From a checkpoint of a small audio embedding model: width 192.
Rows from block 7 of a small audio embedding model, named by matrix and row number. Rows with one number belong to one neuron. Each number is 128 + 24 x the weight over its row's rms, rounded and kept within 0 to 255. All counts start at 0. Numbers have three digits each.
After each neuron's rows are labels from the 100 clips, of 14848, where the neuron reaches its highest value: "strongest on" is what is common among them. Only what is clearly more common there than usual is listed. The data: notes from a synthesiser with random patches.
# fc1: first MLP up (model.blocks.7.ff1.fc1.weight, 384x192), inputs 0-95
# fc2: first MLP down (model.blocks.7.ff1.fc2.weight, 192x384, transposed), outputs 0-95

fc1.367:128128128148131134128129129157150128105115128103126122128141117128255128128128128120127059010128046128128128129128128128150128128128133128128109128128138128128127115127124128204146112128128127153122145128158128124146123136124128108128130129128128128127128255128144128128128152128128131127
fc2.367:128128128201136121128152128128131128150129131131128128128135106128197128128128128117128066000128101128128128128128114128128128128128227128128106089128154128128124169129128128139128129128121128128142125128128117128133126128147128128109128128128128133128128184128111128128123166128113252110
strongest on: pitch class: C; bass register; narrow pulse

fc1.328:128128128170129146128214128125077128122145167243131120128132105128146128128128112057045128128128128128144128128128118128128128110128128128128046128163128119133127128111128128147173128128186142128127129128096106128156128130128119132128128086128128131128128088128155128128125089128128128127
fc2.328:128128128128212166128128128120128128129115126120128163128128028128128128128128128118128128131128128128128128124128128128177128128128128128128221156128129128176128178126128128097128109128128053128126242128134153128254115061137128128128129128128128046128128128128128128128128101128128128127
strongest on: low-pass; noise

fc1.311:128128128133110088128173129173129128128111127142130107128140144128128128128128129106112125101128131128123151128128109128112128128128128128128137128106147128150145159151128128115121127128155128128020123120144097124134176101129106126128065122128128140128128076128171128128125149128100135168
fc2.311:128128128108171124128117128128131128161170122079128128128122165128093128128128126150128137083128120128128128080128142145085175128128116128128165110128133111128128183146135128127138037128122124139035120120129153128152144128110124137126128128128128139128128142128125128128128106128142140196
strongest on: low-pass; ring modulation

fc1.110:128128128167107102128082128121135128162153128166165093128104097128118128128128111043128133018128167128128126128128125128043128128128110128128105127132176102139174093130123128121108205128182105131177137128096128165183141140114095127128063127128128154128128062128147128128108117128132125103
fc2.110:153128128114150158128115128128128128148174127127128167128107129128088128128128128077128183149128161128128110188128128119041128128128091128128202093128149129157140055126116128039125145128169115130132164128162124127145088117131128127128061128128128138128128106128178128128128092128133145115
strongest on: low-pass; noise; pitch class: C

fc1.314:128128128140128111128126128123142128018090101126128060128143075128132128128128128132128083070128129128128128186128133128128128128128128128128128128129127128125127164178129128052132158128127152109122149128109128144128125138142142137128131128128128000128128135128102128128147126128129128128
fc2.314:128128128128000145128117128128128128229037063130128128128127134128128128128128128128128133184128128128128128128128128128106128128128128128128128128128128128128128128128128128128128128128128128128089107128128129128128128128128128128015133128128128128128128075128127128128130128128128129122
strongest on: pluck; noise

fc1.232:128128128162131113128128151158147128126134125069127185128093131128129128128128129131128166076169129128143121105128119128154128128128130128128168130133147128126125136124093128111123130128127134138120156123172148121122091127101126129128128129128128117128128092128154128128088095128077139070
fc2.232:128128128145077146128028128132136128135137073071128142128126126128094128128128128166145123127128084128116129083128140127137127128128128128128232129128172139128125128126170128174120081128121119128143126128074151129112129125114128067136130128128128106128128225128115128128126123128141125109
strongest on: bass register; pitch class: C; low-pass

fc1.184:128128128124227140128128128200102128091080095126128184128151133128159128128128128107110153085128101128128152131128133128135128128128118128128150128164057128157111115120076128193140125128128128121155092161216094129125123188127125131128123128128128051128128134128149128128135124128121139082
fc2.184:128128128105126131128096128129128128136130134134128080128134128128172128128128129132128127103128128128128138122128123108129134128128128128128127117128071129127087100159134128113129123128128052135172119128118129124127117185092130126180133128128128130128128136128140128128128105128128136125
strongest on: pitch class: C; bass register; narrow pulse

fc1.199:128128128212128109128043128243157128063124128149122127128127089128128128128128128127131126098128150128128128173128128128128128128128128128128121128107148128125119000118128128128129119128125128111126052128132128128123129124099126128128127128128128115128128101128117128128091122128128128137
fc2.199:128128128231129100128128128128128128129129128178128181128107128128128128128128128000128130124128160128128128188128139128134128128128128128128127128128182128128128102128128128063128089128128128128128237128055196128186127128127128128128092128128128128128128110128124128128128041128128128133
strongest on: bass register; inharmonic FM

fc1.342:128128128170058109128107132169096128100095162123128067128135052128148128128128141151123100068128130128128128131128128128121128128128128128128174135130105130128135124122128128130132135128111129128130135156170139132128120086085138112128125163128128164128128051128148128128135128128130128104
fc2.342:128128128180000150128142128103124128128131172107128111128071132128127128128128128124132084255128155128128094119128110129140132128128129128128150152128128129128207181173124128127128129128128126134149123128129185128122131129133167153129127128128128116128128120128128128128121088128115130124
strongest on: noise; low-pass

fc1.46:128128128109143129128141127137136128128126135139129116128128103128255128128128128132128082000128069128128124115128128128073128129128128128128147128123092128137150136128148128121125150128178117121165109128144111128174133136154128136128111127128128127128128183128158128128113097128127141094
fc2.46:128128128099124114128119128128128128121128132126128116128158165128128128128128128131128127075128127128128128078128124120152128128128161128128124132128071127125129125167125128167128129128177128126118125128119121128142125139168131129070128128128128117128128220128129128128106121128128160128
strongest on: pitch class: C; bass register; narrow pulse

fc1.47:128128128134120142128141126056115128089129097191138119128129255128134128128128116154117132131128137128128126121128108128131128128128122128128131129128073127127134125141127128150188112128124111126117125101189127127187117103154127128132149136128128153128128076128154128128172132128107173206
fc2.47:128128128114183130128200128128120128117139129124128173128121174128167128128128128175128136132128127128128120248128149128154132128128173128128150142128136128168134140124063128083128130128068131101130154108143124128076125161120128117130209128128128115128128140128133128128146061128155128111
strongest on: ring modulation; oscillator: noise

fc1.259:128128128101128218128129128121077128149127128128128128128128122128128128128128128126128128130128128128128128129128137128128128128128128128128128128128097128220151127179190128130128128128130235132128128131132128128128127151128128136128128128128128128128128128128127128128133128128128128097
fc2.259:128128128133131128128197128128128128128000128128128146128128132128128128128128128110128139131128132128128128131128128127130128128128130128128101129128123128128130127129126128102125106128126127128240128128128130128210127126135128148129128128128128128128128129128131128128129136128128130152
strongest on: pluck; ring modulation

fc1.164:128128128129097196128182133133146128121129189130165082128129137128180128128128128087133154128113100128128129125128128128141128128128140128128127128127088128135184115170201128154139099128131138158138135118125095110140128143066152145128209097128128174128128133128110128121124117128133129092
fc2.164:128128128081000077128159128099128128138122132128128210128128060128120128128128127120116165123128129128128130150128128130134128128128119128128126137128058128070131128122106128173126061128151128128110118129125129128118189134133134128250133128128128128128128143128128128128110128128129128025
strongest on: low-pass; noise

fc1.7:128128128122100209128123128159124128135116130175134094128151138128128128128128115132156118117128149128129194107128127128128128128128054128128132128127140130134116130142132128160143128128064130129096145097160077132144177165163139128128077100128128169129128069128127128128143135128090137084
fc2.7:128128128118131116128150128127129128145107127221128102128189014128128128128128110120128134132128138128128149050128082131117128128128126128128130122128128130134154128101128128143128054128129128138123129128187099128072207225129126126128129128128128177128128068128128128128128128128135136054
strongest on: low-pass; noise

fc1.217:128128128188128100128108128127156128146087125141128131128096125128110128128128128067128201087128132128128128123128123128128128128128128128128119128133125128206132129128145128131186128128105128134187024156158128128122195109198128117128123128128128135128128179128121128128129130128128128089
fc2.217:128128128127128129128129128128128128081118128130128127128128120128127128128128128127128127246128053128128128127128128128131128128128000128128154128128123128128128088128128128140128118128121128128131117128128128128125127128128128189122133128128128128128128131128106128128122128128128047128
strongest on: bass register; inharmonic FM

fc1.140:128128128144155102128121131134098128166120139155110148128139126128131128128128150128130120076128115128137131124128106128143128134128128128128109132128117128113090135138111128172122130128136127132159127126248128146108132128148125127128092122128128168140128080128108128128131126128136128118
fc2.140:128128128227120128128122128126125128136124122152128138128125140128123128128128128131128120109128138128128120116128128130090126128128136128128106137128154127157129072172127128133127157128127133100243129128131130128123121123120100118115133128128128188128128102128133128128103104128134128088
strongest on: pitch class: C; bass register; narrow pulse

fc1.190:122128128138128165128089128130149128147162132113120140128204156128111128128128140169150218143128111128128151138128137128109128134128178128128138109128123124141139065144103128133166110128126106129167097094122128116134137198040170125128127130128128154134128172128136128128119134128141122171
fc2.190:128128128123214136128122128104128128128134128115128039128070122128158128128128128125129128110128116128128128035128128127125128128128126128128102050128136128218128000156126128084109141128186128150152145128135128128128107128110139148148112128128128136128128135128078128128178113128128102116
strongest on: pitch class: D; noise; hard sync

fc1.210:133128128086060102128108131133123128114171177122124116128162192130166128128128128059098099063128127128128132113128118128139128126129149128128127129075087124132023110145093128111094120128088114128126128144147129134115196120129132161128092131128128121128128186128148128128117127128128142112
fc2.210:128128128139127134128127128118084128132150106127128107128148128128130128128128125152128022156128125128128088129128127143130122128128131128128118146128124162139128129110124128141128132128123127128141128128175130128111160127255128149156124128128128141128128150128153128128128068128128129106
strongest on: pitch class: C; bass register; hard sync

fc1.112:128128128123180129128093128122147128137106101129164128128168127146122128128128130083107150116128167128128120162128121128101128128128202128128115128121126128122120121119073128132078129128195140123138073128168133127130146148000152140128183128128128164128128159128183128128047148128128130126
fc2.112:128128128109125124128088128128130128152128022128128128128125090128146128128128128132128136079128127128128129198128128128127127128128131128128128129128127128179145128124128128137100187128138128128149067128128160136132089130129128081105128128128128116128128116128125128128126125128129127140
strongest on: noise; oscillator: hard sync

fc1.246:128128128127076126128127128074127128176105157129131165128127131143118128128128128160019098062128128128134138076128129128131128128128129128128139128152116128136131084139138128134129125128127116129145163152164128139125126136128131150128255200128128142128128128128131128128127175128128099128
fc2.246:128128128151113227128000128118174128128129117119128131128070130128140128128128128129128095127128145128128128018128128128060125128128128128128154160128128129176056128064162128126128124128153131127127128128135131128128128128208128156117134128128128166128128123128131128128131124128128147115
strongest on: pitch class: C; bass register

fc1.37:127128128102090137128128128133109128103054128133128136128124084129128128128128128051091079113128112128128128134128128128174128128128128128128129128124112149105126125093128128095161128128165147133108092138127128106155149238128175101128137138128128075128128130128092128128106062128124128090
fc2.37:128128128127080239128128128128128128133163101157128117128127134128134128128128128121128135127128121128128157124128101118138124128128116128128126185128121128132122124129112128004085091128128152128130088128167128147162136119137173139172096128128128095128128170128159128128132125128116116152
strongest on: noise; low-pass; pitch class: C